From a checkpoint of a small image captioner.
Model: 12.2M parameters, encoder activation star_relu, encoder patch size [8, 8], decoder width 128.
Training: muon at rate 0.03, 9900 steps, batches of 64.
Data: trained on rendered landscapes of hills, water and sky, 4.4 epochs.
Rows from block 4 of the text decoder of a small image captioner, named by matrix and row number. Rows with one number belong to one neuron. Each number is 500 + 40 x the weight over its row's rms, rounded and kept within 0 to 999. All counts start at 0. Numbers have three digits each. After the name is the row's rms in percent of the matrix's.
After each neuron's rows are labels from the 100 texts, of 14976, where the neuron reaches its highest value: "tokens" is the input token at the peak. Only what is clearly more common there than usual is listed. The data: rendered landscapes of hills, water and sky. In brackets: how many of the 100.
# fc1: MLP up (decoder.blocks.4.mlp.fc1.weight, 512x128), inputs 0-63
# fc2: MLP down (decoder.blocks.4.mlp.fc2.weight, 128x512, transposed), outputs 0-63

fc1.339 051:506441498547477477485481475484491460473494486494577552495443450459492547487516511509525473478529543554489469457573472510476459551586491535525605560484410500472524492502474500425504502518456503
fc2.339 047:496508472479502525501437507432461490560492560537495495478550547559459433478511477487503504481505456427534563547476501536532584480427503504516448469569498463553572512482561494482512549439485543
tokens: "alien" (99)

fc1.3 139:465561503484478512482520560530512544389442443488490473557420511476538509490522497483468540546502544477520525448548542500490553496532522460555487570531545481415529506460474452475509467528472577
fc2.3 134:526507505531461525488462497543538531509533482524486591514487506550460512555450515520483507470416492481523503588459520489476386577465475458465536375483570512544536535508508520479550490473447433
tokens: "at" (72); "purple" (19); "," (9)

fc1.78 101:548467478475454500480530545517517539531442484520521535490462508544480477475572410477529567480471476467456464504543574544601517444511480567532480486482541524496547440494480531509508474532465491
fc2.78 111:471546503503441424592539567409410547491509549497509517500510548501501494528497496426583471615482477496496444499457453485497475449480479459517480514486518498548545527519485472553497446514592513
tokens: "<end>" (100)

fc1.281 092:554543488480463518538510448457502471500472537541420534490539473420498445484488524556465578490485457450512469586559502485521591464546483467490486448508449483548550546504516543467492552409521473
fc2.281 082:529467506468475454468426529472520516415489512480550526484484505500533486515498451435561500533568483467482504450512491407526472510484512511438504473505467557476463491473491470437499450520428569
tokens: "crags" (78); "peaks" (13)

fc1.396 034:450494456453509533497514502575509553433478477525560560519451533514468473491429527518470501567526418473507484513542495427501505567505474530531474435485516499493520449449454504478454447500479509
fc2.396 030:494504537477441420510486468536463445550412537480462558486530498455493479484545403469495470499479513473524538545479515507478442453495508463505491533559479480452565526537501548459571566524439539
tokens: "<end>" (60); "under" (38)

fc1.207 123:492494416497536486482476566490441519451469531479456550485476549511562518514475503518451541473524470503574467540553490491520477436432495578530495467480579491520533481497557525503561547584528513
fc2.207 144:569474465504471464541503558438537530473550619462464470459546469525567423462480497547463523550486592535500517524475462507451552495556486460486502473466538427500503483466518454477525470436572404
tokens: "red" (67); "<end>" (23); "terraced" (10)

fc1.166 056:490493494462547493413488500499453496524508477474494476488473543518458529540386451465542489519476524472481455519532504445513487586577490504473526531501476501476496534590511523457499484539510502
fc2.166 060:473498541492579532570447495419521472512564405613511481454545540516483523536466515505487444475518454525454502520439512488499509438509475533548503552453511461535461508475481444509462531502481518
tokens: "in" (72); "<end>" (28)

fc1.364 072:483457489519539459425516442436484474414563525505480450521506457522449491457453508592452532480475441519547495491524484487519501509508505558500555485567453503425518469495509443554481451534510549
fc2.364 080:550480490517520543526467509503526525518506539475506518437568490394458533482520499422456513481423499451545498523516489545545464434527522475531464453520503470487555463469516537497475449472461470
tokens: "night" (51); "noon" (47)

fc1.442 109:427472471520506492485556447493420477495485558505459492528570521483552520516477531513458474427476449494466458520482556509487558598553486511561575511519507485500454471495438476490511543510496460
fc2.442 113:517539514516532501529486534474525484534558522503506473498445453403496485476523590499481517623509529455512543494453522470454493520477538469461434517485502511599447429439465503463465477472504520
tokens: "crags" (50); "<end>" (28); "under" (9)

fc1.200 048:548503488527505511495464579503498483501547470524483555497519455500476557539522497489520548425532459470466531507419552495510524572556567533417520550468501435433552491539485492557545531519532481
fc2.200 047:483602497501527568510525490569517496465486429488515487500489467510554486481452548417473488481505477458511497610441557469562496537443524474590531485502514488488461443491511468522475489540599525
tokens: "crags" (78); "," (15)

fc1.87 092:436553474557445452450480545493489441484592550480473548557470502583465526562467497473464506542545416561552482571574484555455482438519552499505505419543493439496521538473548523457545502481512521
fc2.87 081:534499473429468480509518467493485553517447490559515467450573501433496459555498556471477512505541545498532513484503443471485490404494445538436498522499468477542444483426544459503497484518520525
tokens: "sunset" (40); "night" (29); "noon" (21); "sky" (10)

fc1.425 090:500443425464526602505510454493492445468488472463517545544570525489516514455515490461463469460526508565516475537464508520570497466535414522503566449510521493533496486545570484505514533512487564
fc2.425 082:495477513433584491487519483423497506542469481510470524499422515526472496498623400504555540542491515452532493507497523494524530425555561443506495473472487400533563455524433502499518475521544533
tokens: "crags" (95)

fc1.194 101:463509532578483508475453440535507549503537483568513489521443519502483472457529420531509565534565531494471429580478453431501553548535455602477551559446431524484570465437465446489511519487490472
fc2.194 103:575453508480528478527625515466596470435433502530553437505470493549469489470584398474471446459492521490479503562531488505528471495483497479533560436469526513521481504558490553475465515503495499
tokens: "crags" (87); "peaks" (13)

fc1.389 114:521477439494462463567534552517507495516529531497485466537517504444412468479484487528501524458553536520504440497485529507443474547446463529519460510574494510526529527549520465519500432544575452
fc2.389 122:510527521513481525469471467482518506487531506436474453495572506512497493438470474508383429541501485555487475453548518513565475533521488481437536499576540586499521525482511468571492459538570522
tokens: "night" (85); "snowy" (12)

fc1.115 096:488619557529466519515480541499547468516503471474521485436452476535479498489443497481552526514567432465511508493482538579428534503458507496566569448488511477448499569526513511440488522468510560
fc2.115 096:517503488445516484509492409494405451468508444573518548476539493521571536544512495512451467485561457480487426530521524495547433501480473422534463543556600462469496497494493477572492565497502536
tokens: "water" (60); "overcast" (36)

fc1.263 118:535455480401528473578552553468549509529494523561520561423481477474491517569440494433574486470538431492552556560475517481529524490532512497469534452572558475505548438526562465519495532491466434
fc2.263 111:515535580533472426471477523480483428521544555491501460499462455594611480497561507538503591506466490524569454478465538477438551532476429517514485450582479539485481474504528524435581463551535443
tokens: "alien" (22)

fc1.74 091:619504491488523472435480479552477561432610494521517473524506450487452537520470440484474502489480471476464463528549511565448513570494515431503533537475490479508484446516548492477509562452561438
fc2.74 087:493470560462499511506560487480460418456531469478487530454540475514585509516581485434535514565537442517541569464476494493522539565472450540432552462534466511493444479555521567464460518470479512
tokens: "purple" (77); "crags" (22)

fc1.347 047:537422541594517451537475460491456512434474465536546481470459495496563506530568385471518488523529489506443477563437539452508509513554462545545521447484525497442527466497449527541449542419445495
fc2.347 045:475471406446486508463504482559590488473496523495493512566503511434525486513552455475513542521440545525516519443517535521504529507448417496496514473506471527534481470496493539481499527603421484
tokens: "water" (60); "crags" (14)

fc1.368 111:453417457533495471452590439413417531505532512467487468475497521532560504536478472505466459511490493543464487418521548502439535544498445449439434531539502450465528525511509485480544536503490479
fc2.368 097:534570553463502531488504542521562489465476524510548540552465485470537496507452559539435531454575475504478499490487483548543422579520513492502493508495484474478477523502459481510441474502446581
tokens: "overcast" (35); "red" (11)

fc1.435 076:518503469501519551526491502472487457519516485462552483528587471464529558482485447524529466472512522453524486499482433466407574569493412526490538467515519471501479520490524500477426483457528543
fc2.435 087:462533487461478557554548540502538522523478442611552546567508507520527537481524462478410496545521463479505426447545477550550457522467446450556433521482557467529505472467523577568545508534509445
tokens: "purple" (49); "<end>" (29); "at" (17)

fc1.213 152:520510498550542541563503466470480483484522477544474449472437531476514476460432510486467507565482483455552496474559500489481460430487456536552482504482440438518508537500457569564486600428487561
fc2.213 157:507413468492542433501496530548553478475541434495553478472489519489506520430528481556520494538509539508521435551534490473526530548467457554494473426528494475488474476536490545398419480519514444
tokens: "overcast" (84); "water" (10)

fc1.77 114:485444510457532504453542504517395598441496484503544490489503535496483541535510528463560570524520475433516483549504455523457484579588524445516459554533488516537460504563459549500466537563501449
fc2.77 114:485487514484474535573537472522528475478490565477527470504521424529557392537523402512557493520473541555528524479481551490485460545464451496437583459523467447549475480464537473478471513506431465
tokens: "purple" (63); "terraced" (21); "dark" (9)

fc1.431 089:481505469512418476492459466502487438496445482488510510564444516502498464579492447539541492456460437490565480471518410491520512465631475428478509486497498479440520505602538535519478527510549481
fc2.431 101:443487449464427588565576497478579566550459539480531540468520465492496445488512497458516495526483478465493482506516580570490458483498484560515496573415497460528481571471453470429548461581565458
tokens: "green" (100)

fc1.346 061:552475416501515459421582542470558539563604449494517551538484558512504538564453513482526514509491584472497494511452494500481472451502461479531544501471510509554535439522504504499479496495484500
fc2.346 066:469474545461464586537484435499456451474443470554517451503568496503517450484492490497479488499447533469556502434446540515501453517503530541481496551487524467439494540488515460497549441486534452
tokens: "by" (100)

fc1.103 031:492455486559504496536516590479438487450466568540505510470552550530496517463495538445479534388484535461565438541478553499531480528489474569473479480519505492458550550470476485483455472557505570
fc2.103 039:479508459506535457509564393444554560536578561507518510495538521484447505489437450460411494498464454562495494502525460474484423437510529481513425487504497507432552426479533490488461482470539446
tokens: "sky" (95)

fc1.140 098:461500491512529533503509459538529496547465459496513457482509426563501523427482548498503544466532436519532505505459562448441533532492474486525501502477609547465520564565523502483442481488438500
fc2.140 101:539492504464482460514511523458465505417442510475500565499495475484465518552573564428489521469385521494502443527535423473479427510501522436544482507446529513430469525519485508538557504529544473
tokens: "<end>" (52); "volcanic" (29); "mesas" (10)

fc1.23 101:491454473593447488497470452513461527497546450478459464480404482463491493522485574607492514506522555438511472522515533460526513528484497495471480488454551488494486465519569471460499563528548509
fc2.23 097:397482525474433584430567536530454503494490466536489532481476530509487447461488464468503451539485540454518503538468512528550481441497487463547502502495539501490487500537463505519563449499485497
tokens: "by" (100)

fc1.61 097:484534458443501434506539452552528440432445515523550560474489520437516490548561538475505446453455517463601493568500485487541460497548498511498502537481491487526510563527460529490548523489463545
fc2.61 095:438489536508507566477459506475464476522531524456477455542417486495465463511499525564524557540534555447489495476532550420507428547465509516511433508549495553559425537508528494542535476465474480
tokens: "in" (44); "<end>" (35); "at" (21)

fc1.208 121:468489509537511535454498480404410494428488481455550466500417436510513491433508433545521572499478543476600476437519425490463469524550480561473480522549525529496572493474433494466491514471501540
fc2.208 137:510461488572500475510516483577542493492544492527505460474605489527479501484489500489521442466570473542489522490590520521539510436456510540455425483518502473466459523478482594534510521475444425
tokens: "water" (96)

fc1.303 107:513519528519521500505495497472459480542537497475565453536550470562489623528463482533504467475603442532476503475491515512473481486464466504480575513453422506517541593564497483529460462461481448
fc2.303 100:485504503502501525449492437503496481551466486557517527463413532449569536489499537413469589542503552446529550514534506502514473562459547466475486504556527550443507504478514457535597534474472503
tokens: "water" (98)

fc1.410 101:424488480526494549506454544532520516456533505507504478545443464475594559544454523448464562523522451458510497528504491516537470568549565546468540554444477460509455531473479604529504502433520483
fc2.410 094:451569500460601528539561543473548476475544468525524498524469435533559507507511556491561429538588463482444515511522535505487513493471493518522516441508552537439470500519473498412525468463459545
tokens: "in" (88); "," (9)

fc1.464 072:539561479445450544570529535523493394511513586447496556518529509492430457535431480534494518553556506507502488548454541448511471442584544490516543512509449514486545461466513510515458544477493513
fc2.464 068:459516500462509492559401474508522573503444467496515411451498563453515505537556437450484547422473502472434477492533450508491539613524468533513465530461509512507514508596480443483501469573494414
tokens: "sky" (51); "noon" (17)

fc1.283 089:484473531464513446490472510492432536517516479392537455506534392475513519568494553490469512497551557444525526543515501521504477512578512474514515540553535504483523555489472574526475505496512514
fc2.283 087:476469492498540482509459526526510600523461512510457480473533479536512451451500532542502559442519432458419468465568490546515501449467575567598489438436546537465427461559471495544560528484512480
tokens: "<end>" (73); "dunes" (17); "the" (10)

fc1.5 111:413479520494476517502618446530465398533440451561486502522464498470458525516551546546523489571474480510501528467569502471521496526551442527405500602432433515486490506504491487502509512497474505
fc2.5 100:564497526410430514471497509457498611518519496469570462492485539487525520502509546500498469475456506506528429467522529481463509490557498506458453534492494522526472639548518564437535549475379530
tokens: "in" (91); "red" (9)

fc1.426 124:536488466558447627465481457525460478557528472521496563481555436456436580500477460507475467496528444533497433527500524540590519509504549468494473472507448523572521542482478548528528464535476478
fc2.426 116:518508463502497530558533495504445474452451571522514496507581503530531534540480536437530491439500520430493567491553548513463423439584472535508461527514524536497463522525505513510421524434570534
tokens: "green" (52); "under" (22); "noon" (14)

fc1.361 073:457547505508504506475557504510446470494439500480505488435537505496427420462388402470467457489491575549554494534514475540429444525443496534468548507496449486467544501426458447556486558537510488
fc2.361 078:510496431556461502543449503461469540558535512463482573430512484501505468520496530484476521452413491491520540533460464515545469535505495454476468429578436495528525517507433536503438425443560498
tokens: "noon" (90); "sky" (7)

fc1.345 102:492521497562539514537500439519435511383451495502507483541564469452529595485418558481423556440540568534507525558570527544487579476505555462557571572517508487484510501561441468479506525477501475
fc2.345 095:459495527475506552516519594457489516539552526547466489481535520492488446538542481527536472453449488481424506463483533471431471533464525530501465489447548489590539484479480492557484457507511536
tokens: "sky" (51); "night" (31); "noon" (11)

fc1.324 071:559563475469452508525499543479494557493483473510514463473492449493524519426545452500534542512440546488420481515533562530525559494512520539492534439429565499521536521466578505500489537473487472
fc2.324 071:612490584477512469442531524496503504465502504457490539476622504492471541441406473442526513532542505498540482444531496479436524492494508506503546558382486495490449394493492454455514512493471391
tokens: "water" (93); "peaks" (7)

fc1.438 089:504443465515452498425545490554504500515482447429459434495547493502443517478555520494492532514484475483520503494512477467517520460480515438468520509491450575438481479526604496517532541504527575
fc2.438 103:558523574473416487506534520485467543407500503483582500499520454483496604495439477515549490569567474480534518492531580464460524558465567512560454470520509516508490503557458497464420482457529510
tokens: "red" (23); "desert" (20); "under" (17); "by" (17)

fc1.116 044:554606530505484534529508575550474472511536487521466493533476548481463549539453453487481522463497464485501450537487478512489450477537488531482513479518539530526509487517467427453490530547517498
fc2.116 046:469477515570498544518483460612470531496494497550512538537562429498521488512482502470486458558493477527521515491504516523536561482511469488500544493499503595470517432515534580532481482423439505
tokens: "under" (98)

fc1.383 098:523496522576496437398504484445503458429501561552483456489523524525460533467418503544467504524549544491462477552527567471523500458487493493545445543570473489588528505494450527431497495533551484
fc2.383 112:468499478467508523524523535459523547505555464523506564472551532500462485430483502537468519468500431491574524445531515509501449496539507561503412467485510494517470469474565521492430525453499498
tokens: "night" (99)

fc1.211 102:498562464543492509446515512572495455452546424421587447493518541465524585544488544540493509461447568539450492516498498570541509477482468494507544408506376517418446489476495546511552471508522522
fc2.211 110:566517487491546476473499565457474463486541491526502463482516498466461525459431530527439545496457545485540597518453514449567476510514488525452606461483466467386453582480488547526562505479517569
tokens: "terraced" (100)

fc1.32 058:533505443527462459518599461554538452519544490467580504429417418469554487513568543463488508458519502528450534511487415488471506503499556513497555529477500510415495454459494498445523492469511492
fc2.32 055:462510479485536530472582476487447516530455479441442464493444506544454551510498486433422473462483515523407544503472532500497458562509556511463475505512464503432450512464552465535549526526484511
tokens: "terraced" (83); "overcast" (10)

fc1.491 053:576455456456504446464486503463473525494542523492503523461619484466541488464500429507424543507486514527549437527465544492487492529527493589511453540471496411536498600510436448503530553469485419
fc2.491 056:486504525506502506453571559452517482514555471577509402528547527522586504463457489458480506456411549439474514517483502545514552436393536496453594487449536518486495509484528511545468495548508499
tokens: "the" (64); "<end>" (35)

fc1.50 077:542474469443502531516562461484531554517555503442529492506409498524515528509577607484486489532488503500482539494570451456424492483449522414498503537520515552466555477468489511580533512596484463
fc2.50 084:581473503450505529480522460516531458475506511459491482552536468511507556551466482378590494497576476568450460461509564483448485563524441504517482443442506498481440505480617532533577495516502474
tokens: "the" (88); "," (9)

fc1.179 067:567487465504505500533544534483525490504570497495464490536464495633510526432476540478549458463436438487608468540455483510566439489552527411493512504521517466469505573555482550515475493537467518
fc2.179 068:519522551515529500507531506525546454541489490518468576555558473509540494534492486468480446520576520452431482453560470481452586509531512575449558518476500485507497486546568500497517527481503512
tokens: "green" (45); "noon" (18); "," (18); "sky" (12)

fc1.235 125:496507473488509527441517444413496522498467573477448479549410506516518487468438485492493509501553430516535499532490431485504514508471514484504543496576521429487458515472581510471534469504488552
fc2.235 121:556477511510477494494514548482508492487465541487487481491509496509498504556532502545471542476514479499427487511516528539442448514452545532524509549469489547504535511478420406463471550489563445
tokens: "by" (35)

fc1.490 088:547488430600472420530467464503505496491458491540546552505455539513511519547403518482517469466478507509508447529463485560498470501530511444526506519569454518453473496521439478517516447479459555
fc2.490 088:437482539500543579436415457515445471500588474474470486452560466438513455523545494513543440446515515473510525456514522471472505536499498483442587499517490511529502502532529553502516502556527439
tokens: "sunset" (58); "volcanic" (41)

fc1.412 094:512547485477476498419525525513461500439488593592524508454505547446477483500518507472491452525522464479485532519481529422491478555509452463569452517526471466524505388556436517476573518535534499
fc2.412 090:524490480514448584531509519455506493515474491432484496465410461516495470466501519511538498553547551502495426492462545492497474523451483541481540499537547582577449449503528474561506498443539493
tokens: "in" (66); "under" (17); "," (15)

fc1.378 120:486458487531511502468463492426500529536420479541471529494407499487555516502445531461529543488495447473476499523474484526462497459499533454462497533546515516532529606474538465464526555490477466
fc2.378 120:449523578469483467537512545514558478440546585516541485481530516519503528532492477555544484570476542541569486509506475424572496546448464522470486544538383500559521445499506545470500461472479456
tokens: "water" (100)

fc1.337 059:466554494523487486544564460462561505608484466500500530504407477505492520506559491523513451480494458463570510463540502483454495559497462476526477514530561493414544512500488513421427509578491479
fc2.337 057:500520489474418554491505529522514424517495500474516543528467454504569455523525563557407515513509514537477462437475484506543538578535492510619465511488583468466490561441518445530488521537454426
tokens: "red" (98)

fc1.473 056:484549553554537577480495578517494486466479518473549519465525497515479524467577467512450500508525417406454581437478578526574521492488412456430464403525526468411490477517515462477476556496533485
fc2.473 050:491489416500564508462501524519514517547504504463539461526511495451509468505526491512510481505510477470463507555510523504558470461475514491555514503561525556555480562444556508478459410452553466
tokens: "overcast" (93); "an" (7)

fc1.459 069:559493523525540534487455435485538411498506499548484558483533522452533463499513454470513459492506441408423486562519499506628489517546481577483524481485469436488554496500447447534461546510486556
fc2.459 065:568466526382542453486559529496584504471455455556518580551454507571498461544552369520508543532530487486486501517485475453472486511412493436522509536525416500489470481552465495493563462435458498
tokens: "crags" (100)

fc1.83 072:503551481497553486472571500465542498423460574529485476556536512507467460422474546487542457515493496547550428532438594510486557538469501470463551486526520527470487524453523509504523450536473497
fc2.83 076:452545495482478592497419497522489445545488508492512572493467464440493510528475489506521498472481511429480529488553477507471475507513556529502532512440512486526514508542496575463486550462508515
tokens: "noon" (61); "under" (19); "night" (17)

fc1.121 081:478443455485469504509522559449520478559527476428442521506481497486523519515469496431559452466515527480488516465519499491494448569439494480490443549470432451543582420427465440488501550540551541
fc2.121 077:448498517469503473456457498510569470481439504497472572559534479568439490486519539537495478537527455581468465464494473507494474540573544499508452532520548450437472524548521506495510577473484498
tokens: "the" (94)

fc1.411 087:497459509578500471432486506470543524456532503533466500530492514476467524394419485451517592533476524484532483460515487523507515529458536521491475494474408469557499557505442465451491577581448468
fc2.411 079:496486468488491498533540491494544499497539528493542440517501556499511427384513430490439483494520548512474535538457549501407534507483462534501492452440355536515487463410493509550490521497534510
tokens: "the" (56); "<end>" (38)

fc1.62 082:512528485488486479518500593465485501504431470489488523522607500424479433513462539517457521550506547462456515548502484537514467472533395525490549505543468519414492467473504439537500480534451542
fc2.62 079:497493490513447509517408484492491450592462445468474571543565491524471486400564469485494469527561472499462429479498529455566483562511528501541608484525502555564562521492543468456506503473492495
tokens: "by" (96)

fc1.428 127:539563491551496523524507494464489531488468551546515518453466427565451439514525562497579529421500450466499510553475592506410510488542409442497525546535555521497504493530555574497476508459502492
fc2.428 122:482450490533545574502534548665524440478520456498488497546484465488562455497466457433486488475583491494525474488533404452469531510488527486560571482465457448525493410521469499444491468504544517
tokens: "water" (100)

fc1.240 113:525490513450406509462470550498438439436463568512469507488519532537431536505504480535449472520551526519500523509502458549416483473486483575537558473512477493491533539560526517434472528490485483
fc2.240 119:482536545542476496429526477485502539494514472494460459464577473449480411479496534515460486589497489457522546488457501537503541472501420497520456575589541505506460513519472525555533516515493426
tokens: "under" (49); "by" (37); "," (9)

fc1.404 086:480484507522455521458459477561490544537460532519498508522443501510432478504587503458489416563481472507509520544447458476454504509534524505484543505438483552464468550470539500492517623485475447
fc2.404 097:472498578448443568534567552452499537484482428510473425501510465507525512467525547535518439485478428469536551510544547500488525473474505500427450589462548476512513474547489502493459462524502519
tokens: "in" (100)

fc1.143 093:472558458442431510509489546476473523532525553569504488586559446587463431534478521528434504466484457398470497551441512479516520589455498503493503541547498538489484482462511556510493524493488524
fc2.143 098:509421557546552538449476527507525492521459514492506501474453486433488460465574422494495555564465524533503577524443529440474459453503424526532516495480533478558496417504421440486528457522540487
tokens: "crags" (98)

fc1.465 071:509498468530481494533499554482471566532502518486549469534562445541536475497478589517464395485513507435541569465506489450545494513467506516438528524512482518470475466546498486522375470499448491
fc2.465 070:383529486540536439486418525544503454538533479479515553485552540534521467465462499535536469483462468588516550443461567495560519512522531463493476481462511487500441483429489460531510486468445573
tokens: "at" (97)

fc1.358 057:475536465533489496523489493521494558489531518526420501524426456529555557508461498369495662502463468542515467430541507515524496564582498502481495531486520505526441488536449446453469538479415496
fc2.358 063:517516500546515501510540466551549482463510502513514448472533497545524444519473447613439509552441519477509480463546459495560502584534491496487538471525423502530564491459504511530495542455528472
tokens: "<end>" (100)

fc1.175 101:533487443526492512490494529536478487499542478415574464532423513510532494493510562480474507565475495553514468598517518520558565535547521536516556531471472578490486520501481451468480511436482503
fc2.175 113:527519433513452476589559546480532498453482463558421447487512449505439496505498419433528447547510461522449504463497530528532518469561452528460503484519546488510476433503467468535499495502541526
tokens: "<end>" (45); "crags" (43)

fc1.69 079:440513429492476484514559457572502491522526496481504439509510532502499462476477521476555446471509493514477525507556549443425459500534473519484502592465428543437595532445516500574476494499508450
fc2.69 069:492562618533460522513479527422591514428486522535549529445511444513548485465497491520485444509568518563526508472451441506541501537524520471441520417506517470510461509457477503477565490450529517
tokens: "<end>" (44); "snowy" (32)

fc1.129 104:541443490552439428533522476479473523470567428591470449498539439571432469542511523522530471472497487448520538487435538487472475514441493480501496493428471481472494477481499547494502466498600510
fc2.129 091:507488483553527544478463491462479530498432504484526518464478445440496536585491579528513497548543522509514477488465543466536430436560577503469473507458517434549474520479548427509532457457601486
tokens: "by" (89); "an" (11)

fc1.439 075:530489440513531536447482494489455515439489489493620457498488532469483526500481456496518540524484484454518504513568495551509441496497479447461476509533499516517479537448552520502573497456529475
fc2.439 073:474510476449506545557470489557528513563538523569516474476537484490503478517458567474472502473545498526454444498464501507501568484466572429481507579438434541491494501513523613502492453489559417
tokens: "overcast" (100)

fc1.90 108:510484438533482527549449446484460507525554492588479482494509494538458528527469442447511503495490444537535542470468526473569518574544544489508509575513556496504516520502512514532532473565509480
fc2.90 107:545473482484510520545454530457477513511415455481531455446541489466537467514471543519501502484432500496455485534458526475455406470474498483555472491524446579524515498500502486508490460492468466
tokens: "at" (100)

fc1.220 076:575456481471530504531405532518437523463466480485527511517504525493478428467473497459460540535519498541513501490538485521500424454548465467489565514534490481488467476470469585498494487525565528
fc2.220 076:458485555480526462473526504498467509533432476538497535449525465488440578504527489467496505449503520591518573475532537512507600484491520470557410532439561425486518512509569490515565481501555433
tokens: "night" (94)

fc1.282 072:463477558546504464516479435568440460516465519552509477477513525522468548514470451491495487493543483472509427515515506543490529517520573511459478478452547491492477540553466539460496466527483391
fc2.282 078:439510530463520537466491579519525554476475540483515465550505516519451476422469484496500498522472477570498473567531490497492460474441479460558452453534490532491491502485506487419523492438507567
tokens: "night" (98)

fc1.453 093:404494491470471488493481539528550505505487561481393539538440469485523448533518516523479451554438555431545512575505465477445507480467492537599551529439500430463496504561455476428481537539472509
fc2.453 100:459484465493473523518513523499512494440443515538528446551529513452506484502456491512462488463534524460503547489477514486457470503505479445581536518524526513569512493488493428461535519533472470
tokens: "in" (93)

fc1.470 047:473540487493582485466539518506493404484486495489473587482458542487468463552563502508497445501522411440547521468524552545440527490499472504495538529449538446448499437483514497474544542545477419
fc2.470 050:487558495501483454491514551562473537419511531486523494532464424453480540519527490452521482551465516475498523461495427481435503563503512543588448528428466564500485501477554507603498496496469480
tokens: "red" (80); "dark" (20)

fc1.475 072:495545465483573500418496466521547568503517497485526517539484489506566540506465504512401510462572529509468493455437507473463483469468450489514503459525451502488469528503553538501515486482526529
fc2.475 066:507504520480513495498510549472486487456530496506508493556534475457467555488513473482555471444425505495538608445501451528497472532551551482466512488493451510505532494529438554582549456513533508
tokens: "purple" (61); "alien" (14)

fc1.277 106:477458421543524578450459524513512489480467494547450496497545526482410447502511465438532515481511460531540535551562444510524558541488432484469530428514433444461499479467432507535505497469537500
fc2.277 108:471561442468400470499431464475426565554502513433536499447552511533531449430519513483456482519505515552537509524511499446506505488507520523477505459517494549483490499562541557486554408477491485
tokens: "noon" (100)

fc1.501 047:531544440517542470523471537493514463522486512522470481545416469501436592534514556488483549498530520559470464587524471485513470504491464499529578461472424502458485469483506513527501531483517503
fc2.501 046:428486449498526491532506543449458490454478453447588541481524529513484451557497476518507493483388511413516578437473538546499534480497476493466526519482515463523535495505481552547560454449500534
tokens: "by" (94)

fc1.134 063:580438447437589552499530460530533500488467434494444467491464510487489513468478479450544463477444517571474484509518515502534576547454538500512505469531444536531541467484556529553454510560531414
fc2.134 062:433543472526510486464502510490475520491591510502600564520491505477475513476496486489490532530503531410507568486511412520440541456513452470483556477452480444452504502518480597461529492459478563
tokens: "sky" (61); "snowy" (31)

fc1.492 097:531505489465513556524496590518525493496463435497497469501496571443562563469454506539475496548562537546533502537455454503470498505459492499530531430527459505573504476488459543453547455502457592
fc2.492 106:447563533517474570480578548434582429548514547501474456510497488523488459460429492471541587532430503458492535545488468486543530517492528518469493566535522519489454492502488394449522519493534487
tokens: "overcast" (99)